python train.py --dataset="short English words printed on busy colour backdrops" --horizontal_flip=false --vocab_size=30 --norm="none_scaled_ws" --widths=[64, 128, 256] --shampoo_beta=0.95 --max_precond_dim=1024
Rows from block 5 of a small CTC image transcriber, named by matrix and row number. Rows with one number belong to one channel. Each number is 128 + 32 x the weight over its row's rms, rounded and kept within 0 to 255. All counts start at 0. Numbers have three digits each. After the name is the row's rms in percent of the matrix's.
After each channel's rows are labels from the 100 images, of 14848, where the channel reaches its highest value: "place" is the part of the image that holds the peak; "strongest on" is what is common among them. Only what is clearly more common there than usual is listed. The data: short English words printed on busy colour backdrops.
# convs0: first 3x3 conv (model.blocks.5.convs.0.weight, 128x128x3x3, standardized in use, each kernel summed), inputs 0-127
# convs1: second 3x3 conv (model.blocks.5.convs.1.weight, 128x128x3x3, standardized in use, transposed, each kernel summed), outputs 0-127

convs0.100 098:097140169082109125068119068157024124133134102093095135124068109084109136162102142132141144097122120134123107117114086157137072149179112151152131147099120125091140163104135158147098166115144175083116194174130127153116114112159133144105150134122128122132201128168126133128122167144138134157133132193157069108072190078119165128119211161138123078202107166099111160138102170075173126152172
convs1.100 082:084114169169089072129162062004110101112145105164093113118142101149155168080130168101139110115120135140162113103121117144162165103128088074140140173174132152140110132136099159152090138132136147171131105103137117128077071135172141187111174152055094105155153129123142110117126082113121182097141162184107120117115152146155140112147071057097150115138111125159173133119099157185093156199127
place: middle right
strongest on: the letter w; red ink

convs0.13 116:075145179092143141172133146123119212160136139102177155122150123130081175148129146117114147142152095118124088149126157100122114166117127114095109090134150141102165123083152146132192116142115088149138072121192164131149088175148202042120093152080080069120128079129144175197135115118143133098093119101134090137127110131109152096166128091069113111122112218152194111084125121148084085110130
convs1.13 123:145169165154124150199104158153109126128124140175150163120151136079143195153109110137120204165154084192123161126197134082127124142124167182171140091095109076188124128115105146109186143125068136055144185130123101185105135134111123124158164147165132143140070157150157126143160117098143090161156139099156124119150154147117183099157184208095100076131136116123060130153150121134137144086125
place: centre
strongest on: the letter a; red ink

convs0.108 086:097106133132117092163131175180120141122107121132120128156140099102079147097090127137188125128145155102201113076188105103190124155103145085105151064106151190118109110107109152125165173124076173193060134143105153179090130165068158054098126156127109112235099159115129139087111114127131154159104162128165047136171111141140169082122157108122114156140115159131108134116128134121156121159138
convs1.108 107:161116203162129155163108166096131170141144146188122131129180142089166116142132086124048169123135079153126136182137134127147172123117167087132119128060120085104110166107122124123152110151073149148143185101121125103160152171116094094127110184125090150134053121162131117125177052148155118091181132152101082157108153196102169165184154216126149105117169126134133114115136143110112178102138
place: centre
strongest on: the letter a; red ink

convs0.124 089:107120142130190117107170095127143181198250106145129154104113166144132101169149116125134164106094106106031137100117164084156200145172104127105163082129159144101111151056119146145131152123081136151099137152176135136108154096117128128129104116108142109145119052124096180126079065148092135162138144072131141109185135140121157106106058126147088120120132139126109079129161124102118106127182
convs1.124 090:155133144159108109104161108133131178064190133133137052076131100126160119074148086099141181135142147092134134144135138089178120121059154133161098119157134122122167158105129121155131132101121145158096080124121140138216114129082146115151134124104106127134192125111152041080111134131151069131172114157098138169147148123181142112124205062147161146094171059092164086147145115164187122102139
place: middle left
strongest on: red ink; the letter f

convs0.55 095:109143101130171105091100152151079103110138098101131078173124178078082152148116105142107114121124140135135129156209038124129228128142147159077164129114096126087123152079154116139175140166097097140138095101094163110052195143126121066123135133091131118175107122121112109134166140103156138142123161134113099137147177132186146136131119142169145155162051174099091108121115106096215134151106
convs1.55 107:080149110119137094100140130141102105139116125101144065097091147061100116188150159112149132127108125078130164175120150145083063096119161181115093155092134110157130124166115176119118094145109136106138135084126088151142164113095086129149153067077103141157047200128176123115081064073120170111153115085168149126138086131078174121153181197076142094128153136145166160140104138133094146078109
place: middle right; bottom right
strongest on: the letter n; red ink

convs0.54 104:125121117129103128072124098127119125107068096067158159121121104161107131116106124148104091243140136126255133164145099128121106110072122107121137086122116114086102139089063155115146151139157151164144120093117135097198156101159100093123133180140143140125141186128134114182141128142120129111124133095182107098119208119173129181150150128168112168100104097115087134126102077103095145137095
convs1.54 101:152179084137142147096120173148134078124113226119135194189114052128139148108120109176125110130116119159068048129093124121100124111113125169136146119123108102150146156077116103112155194105122143147159148188170092152186137142102078168156128088174197092106113101145129139067164159128054148109111121114124109105077160104087144127133152082135111145140112134135145107085146091072153134149090
place: middle left; bottom centre
strongest on: red ink; the letter g

convs0.125 101:133118145121111118135105134191074153097098131095150146177138084149032116180094142118200120174134115137141101131229121131144131122136131132119140176154121148085122181147140116133155127126026145123088169103089146112135143128063128132096140158099129134115099152111160086143115183120176135113080088141144137132135095133233101084091102135106104074125118171133125164098127188078146131135139
convs1.125 109:143150124149174077147146087183153137146110178155133121067175124147105104128120154121098139091121119131118135154182095110079124150107162097145145185143092140184138090107159160099171117139126141101138126147095102153107094105127200073095105081116043147195150132126100151131102169110144106080145085135122109170175154120198025159129063091141140136099149154123117146156138112191132093161160
place: middle right
strongest on: red ink; bold

convs0.43 089:180161150095134125082147140124053108093127129099131098153077136096177097168173070118116179114133152150141098132129107057114111124124111147094152190141163138115135085108156123143098172124064122105120161089132047157176117120082139159153093133113114097163143119110139140117136153104111098111103117083162139114114131116057112157106158164098111128199109156127074184146165143148173198193200
convs1.43 089:084152126119145075064113129095168136182094078118109083114095074134139160125127149116149124098166173092107130125114086157100136133120128087115109115141161216100098132171099096123157179069183154189136105086154144071105168126136182156106091088118147107121116112097110143139017085144165098169142165129093122153102111088104110162135088120115092125075179065148120097142093154109129124126139
place: middle left; centre
strongest on: the letter r; the letter o; red ink

convs0.61 100:102137133155086141053184067133075109149092093090144148114164105129111130128104110125131131218110119103137128126106100107093074135168093084127145101096102104103133170168088121123111183109153142134098167114120147083211142126104118097168171152129108165138170179122156123189102090151112103084072171116153137085141202112164174137128137179120112137169117071134118132179124094069130172155160
convs1.61 097:141182067162148104133131097090160120095108124099111124135063067140157120131121146120142133150110074151081100087118109129054113123158071195136114144181130131125125121093093125105107216133145141149112150113152185159124106118122125157095115113112190089127139120107119126077144171122116142203036089128156130094138032117131130148085192123083130169165179132141113142131135103100127160085095
place: middle right
strongest on: the letter k; red ink

convs0.81 105:090162115089120124091103108142074196099164145111154127163088113136100142192086090089155167125125121123169094098223104079116139142129134090121160121140134169121159129155142168126111180138084127158089153145154125122144109156124173070110133136136088055191087143121149131114116147115116157108133129098144056114104171119137205112083154099069108060147155175093180139096097168114101113113172
convs1.81 106:175156184140136145091111148133157143119081143128133134110149105153154085145133109104103136128126116170138128070147149140088126152169043197152156071125121133124071138138091113136093157132111109127112153096098106194081116085152150099151166112162087142167068128161079146118150187205185105145117151127132109122110094131158129150140152161092178138123180157197100176119112084114171109171220
place: middle right
strongest on: the letter k; red ink

convs0.118 114:125118143105065104079137133108117118093136131091088160189186159102126115117126130201111075164142095161220117083118115065108142111110178160105163141139118109111132171092076132153176094072171174150179123172133182170118125099130136118118084131153097103077133173129123168128159123108096076133115129130141136134123158145067146122148124145046084159175153127161150148138150113071144117066159
convs1.118 112:141119179115119114115111091106129178126135043105115181089061137165130128111150167116094157119099070143095146116141132177110168156070095087176167135127120127166130096184155091140146184193089161223145169097124130108103115174150156126119135086152132111145086172127089137077151177190179142106114140145116108161103101100159043165132153113099134136126177115124149161147097120138140119126166
place: middle left
strongest on: red ink

convs0.60 084:136107152121106160122137106087142179094116125078119118126141093088138121145122071104104146141157113142155106156079152138196082139081158129093115145164136166081142141109097146107125165142074091145128109161176183118190098158122202099138073154100152166160108145151129080123125120097160080130141107152157000120085094100087123138154118141125115187130140183058126187127132144168094135119152
convs1.60 105:118169171106110105156117201136193149153126150140115216111106179116144158101115080177144100167151083135063079118114124121116132104070151109119149168132077138147112127122081150075127108136107141125104121160238114106150134112127131111146148044111129094173161176103082142102143115101079099135160192115111104121124152147148143121144073105182111132113158106174132064150174110161126150098112
place: centre; middle left
strongest on: the letter o; red ink

convs0.26 072:116141107136105217155109104146111141150130064157123172199107176104145116149129165120162121095131108113079127151130108049139130129148091079112138149088175158073125140055112134142120196120085167077100144141080158153109112110141088127129130107117090096178157128142109191099138101182084207130176157167141117082176167136098140131101099132173103132113157110115050149142136141103150143162141
convs1.26 086:090094100101178156057211074152114120141158094097185110149182184122101101165120137118156106043147157156145134131148128143045109113133114119108148140140111122094184111169150128179061142090105082147197068132140173177148180101143119102105145094130121151093156134162093149155089133139123142155137138112124184172128139132118086119121138138072116088166099158140135137123094114091111064153116
place: middle left; centre
strongest on: the letter i; red ink; the letter g

convs0.123 109:092113120155110110100139113212128141145127108116150080104136146129132136055142094164112124131144059163116153145185108121046176140174141132153127094142062101155128093148178147132122148175132091171137132079116165100102154140101145057109130110096146146139186139120132114135141115137125158099100147087119127111185162162178120139102066007166145116144198132154080097107133106150154102117156
convs1.123 105:169138110113172127153157127201109148132168183169160100188141161085131056143112060106127159171106104134133091166116127125096068154173177151096122130118112111161132162122130141117107078128124160153125156116104137121195135118091064126163145140107135125136121124133105063124129035121161086114123078109122167135161166121111119127131175225131153113137198118180179172128090103106115098116094
place: middle right
strongest on: the letter y; monospaced; red ink; the letter b

convs0.16 107:133103131113118079127153075105107155121110107100153124078160120148079162094148170164098105130192157123133147121180154124116076120148140177106120133140121166057116075120143165161170161158096155166176116077110086097173124146187121082173178143107139101073134089181137129138087126134102114054135238144127091136155101126134111173189125086127113100152141090099094158100133179125139159099136
convs1.16 097:162098123156149151131163187145128146124128138141105118152139116245148107118171151124141098126193111190141080074127143121133131136111100087114103108110154088138140089098189179156173191149157153142147120175133175110136070136149136114111067184162170094093143153146091104086155063157211072154108063156126133141091129115129134152186111125159145147161110145151145143130163102093132126100102
place: centre
strongest on: the letter s; red ink

convs0.114 092:179158092098105096070107136118100152157182124111183144144092097144145077180137074131200118171124124134079154163165126106137121092110108087111133130132089103176208161162166157100154116108081138085102173139064142084141121135140091136131132083117165103121110134128142095100073153125133134224136133128128101114124149112211136140137113135193130110124106152098164124105067169074116183093152
convs1.114 102:134201123135118146166110147189158105107139188131195147116191143089127144124101152103131086105134112160114126108158110106145097125123162151155151147160097111102128106095144172119179114114175104049139148155095088122148094125141126073139090149211155149078099066161100143128153157141052087086149144112101134131179204095150184152161081130150159139137102148104092148079172077139113159122151
place: middle right
strongest on: red ink; the letter k

convs0.50 100:151117105119096081076141100131150117169124078109148120073155184128058085135130126153128075141131110094107209158154152159088124118107082075123106089136083120122161182157115146131111125114063151108098161116094126065177153134155093130148149065167083143112158133114163196089079149148105141132102209161139139145127168138127137135144131119096139169072093171153172088154159116121114119163201
convs1.50 085:185134181137110150171127062126130119080117063134122167120126147151153057090118116110171164141104085156127165102103153104124114141174097150150078072204140123082120154152080134153082109182132140093124113159110128179145050100119117148132150115129132142115139144129109106110171199077133140100072069156132170103132063117176139074100106109108125188148166128154099167094108090102136112117172
place: middle right
strongest on: bold; red ink; the letter s; the letter k

convs0.35 099:151154103109111103069125012107077117132109108103148128153190132090075094192115115153147086124135103115153151131125105157065094100119063103113114152161090112120107163162126126112092134118110154136134148133125166127185156146192124175130170111184080129130181163098184122112079129152156102127091157123077125123142168150197101106071140158069107138159098137133168130183132160109154112173144
convs1.35 096:130123141136132154136135070063174122122125127136110150137111133122134072092088092138193195117106091127103116092099110150058148157156081135109109123193123125133161115169122128155072130183121114129125062141098135172100041104136156132083127084143116142118180178144066127120101225076150147130069153190132153111156115124133091119073122103077126182159117129131103100107114098155120090150103
place: middle right
strongest on: the letter k; red ink

convs0.48 093:123120103132130153074138127112134192101098126093123091156116146085074154099133113138160167145132110137134049152143155163067090133125123196118156148135153141095106154150210127085159147121098076138080116147190157207173088162062166086094129090152091143180087160150139068110132088118158104103126122142159049140198112111130134108134145171109146149097127141084121104091139127139171154111149
convs1.48 106:130172117148109175159147146146182140173177073144141174139147161150182104138133108136132098138120083129103098123105083079076115073156155210100144120090054124150111172086053112093125123155134158123130163141178134114134151111137097113107163067102137121122111151138151130065169121087173111183146117126114126095183187082126158168159097161110086082134125104107124077119147131164139165057160
place: centre
strongest on: the letter a; red ink

convs0.39 083:159185155114179145142163050091099154120224100090133115102153116129134089205131141112181120111079156127091162119118120068131138129182088110158174120109139151107146116066125116127159163093102129138111134136145118125115167116157134119164139084108079105155118109128122139117108088154121148116129154109124128073209191116219133107144087141088060066149120130071079144096157145102129130153140
convs1.39 094:138118144112089160094156170097105167125168171122171119113139107129202133075147165089147150128106147151173143118131139112136155108076075093167129166158143167128138190121091139160200096116135117108102086117153166163103067095121132091145133117076090120108105156124152110061127155067104150059139101143095115152190139147071161093118177090090164166150159060101140087123189103132102173118131
place: middle left
strongest on: first letter capital; the letter b; red ink

convs0.29 081:131160180087173172062138104162109140147164057045129149123125105109124129222100102141210123110141126101145106099158128066104119125119144109094148149097175129123124133101108110165173192108118152101142123168145103126141154085125130130143099132143118172165141066126118149180151144146106209107183066129160147099143163110106140124121168124155061083119105137080123117127110090067123154108165
convs1.29 088:135084196128107160096134112132124130150164119138169167095145160146138148089132120055196070111079149128178122146123123114120137158144140111129151142141138137103141147069083167174167131077120126151128055075158084148089136184153106122155094190103141141114163136143137105170156140101136172166174106156082120175149164159160115148161072112204101157058118107130149080050151152154129098114119
place: middle left
strongest on: the letter n; red ink; the letter k

convs0.88 108:102159103109124169096149063165093160071115069115176114114057094193114123124133115099120170132115160123142135187148088136153081088139105177183118112091118120068148112107119168118121090126086154149125136108094097113173152176106137119135163148120109095148131127119205090136063166173162123143120193158119095187121196087173132168094184095099095089167114147115138126100121172124124120153099
convs1.88 096:142101078131150103125139125094151103119112093135138139161142067154092103115123093159114091130182129136143154080140109141170132152116097077104093107150122128149101142116163138133103171154110114118146152148126209107074028118175146124104085169181098126116170072145024121135165100088135093113066083168084106163207155116146112093116118091118161125133064142180135160101113135162121141154096
place: middle right
strongest on: the letter g; red ink

convs0.122 070:111129169137174112125172089156120162196255136135104131105137127152124101207139157151169126083087104148043145068122150105133160143124101127111159118110145145104130137049111121145172151122122139130125128168173153152125151106151112100135126113110117101141122076113106192142103077120124176101172135075158147082181121132144173087120118130132060098141140131124083096127192096080148135107158
convs1.122 076:162126181109119113085135135150094193106176124125157045095151115149161099112134187058140111098068119137172171128116175075174141150095148094124076143129138103159137121098151135144207153094146144145096099118109111139168090147133121127152102183097134133145172098115131047126124124127171117139163137157068139164157130146213136128102191101114156154084146083084178109125175109148159128123168
place: middle left
strongest on: red ink

convs0.70 098:084098130133096115075066071077140192117126091128100181153096119133081168185087167127144102153114137100141112085132084114124086113134154145162058152151127123131176193158108125105166129113145158135109084130153143163197119105113135108155151164118128148117133150141160094136126204107176167102132140167125129186083124084159116061053094172171133124119122149122137161143079184099127072146105
convs1.70 098:131131172186126147103118070092154095185140169157112084093144074147140178094149089150098144149151167117115127148103101091170206156096118065188124178106129128172112095081166058118138172152155112147128137063115150169113149170135158130109132164163130113159149102123147125120086192129118140128126189147149089124094122201148138173106086072151153103116090131128110095131173154169181156137107
place: middle right
strongest on: the letter d; red ink; the letter h

convs0.71 097:138135112170042128120166069110093153091119140149060070100134127099064122093160173106100119151125140139098152138137097113145126120151091188180145174139089153111140119142154148125141106134130149160115101134114119131125130099100124123141133132150083135166161164108150121097158144131148071084100167165177108134150141132236075137109151153082104081204096077108063148112147193088179101167109
convs1.71 081:111136095131096133170102114103148091139146142110117121075111118141110087125131218144083124126140097084110150069142107043115120078143151068126166116126075101179120138081122190104132129155112127143104189124115116099127034138170119109133130182104129119147133070144099062127104138078107107109113030193161104119105123090134132130154098111164117100129158133128171134162165119146101192161093
place: middle right
strongest on: red ink; the letter y; the letter p

convs0.86 089:168179070080134077048109144108114139074114168088118092193106129095154158131095153142116114135159202176136146147113059125115163140147105145089153133136148147093154100096116121127198123141125097100145078066124126200149142094101137090133150149154130068137100118096084126160165153158188125137180088128122124115133138148182107149114182134156154127177115111132152110068077081100159140174110
convs1.86 089:090153124137122140144154182133122109165101145106126157152129103139144162189121196145108081133109127153127122081111141065147111145162141174168149166079121132199140164100087111119173108125096133105125139096110126106107185130167091193144147099107145147096071134116255156148122117143062178140149154084132121069101145151101159121172119138099172106141085153096141168166196152103105151107145
place: middle right
strongest on: the letter n; capitals; red ink; ink: yellow

convs0.121 070:153175181155141130154146072138118136188185108053149114062129167136125082182089104119144148144087090137167121082159117043175189125120117122136177135141159151122103115068073158142116165075123138142117115136125135113145158075133139134140101187104143140155135109112127163165160090120079164143134115093137130071190171126122140137129113127136045109127128119097065105115124092071102176113167
convs1.121 073:157117156085113143052175191110110192125120163109169115128098106155173108064135132078132117151096157152165103131132151106137131131101128106119108118127120177044164169028109182155182079143103136110131107135170089142145107128148110122184117173105164120091161200152125090103117126106133105132157090151064144146153104105149122113143145128143128141077154079122193114059166101162159123137130
place: middle left
strongest on: red ink

convs0.112 102:156107172126135134100164176154097160110123139145093062081120090081112145156059105134143136187168194159070144115154104117115092109139186189062105124121119091119177122175140102162194113174063140096113150136117113165079162105085149169100113150142132106070154110133108140076114165123167121131100107160155111174110114100116101120092156143126140118186052112118135157185118164118168127100107
convs1.112 093:121087121103118100153094170154106068148091152134117084092169135129066172127111127120116139106087139088116132150138139148158169140172162116144114187117111125141155059150144088091139092187136096152114147150127122027195162155119138150110113128141140157125129115156121165138142138078121175131138158106159119160095125093117181125113072055168084089127123132093151112163151151136069161222051
place: middle right
strongest on: red ink; the letter d; the letter b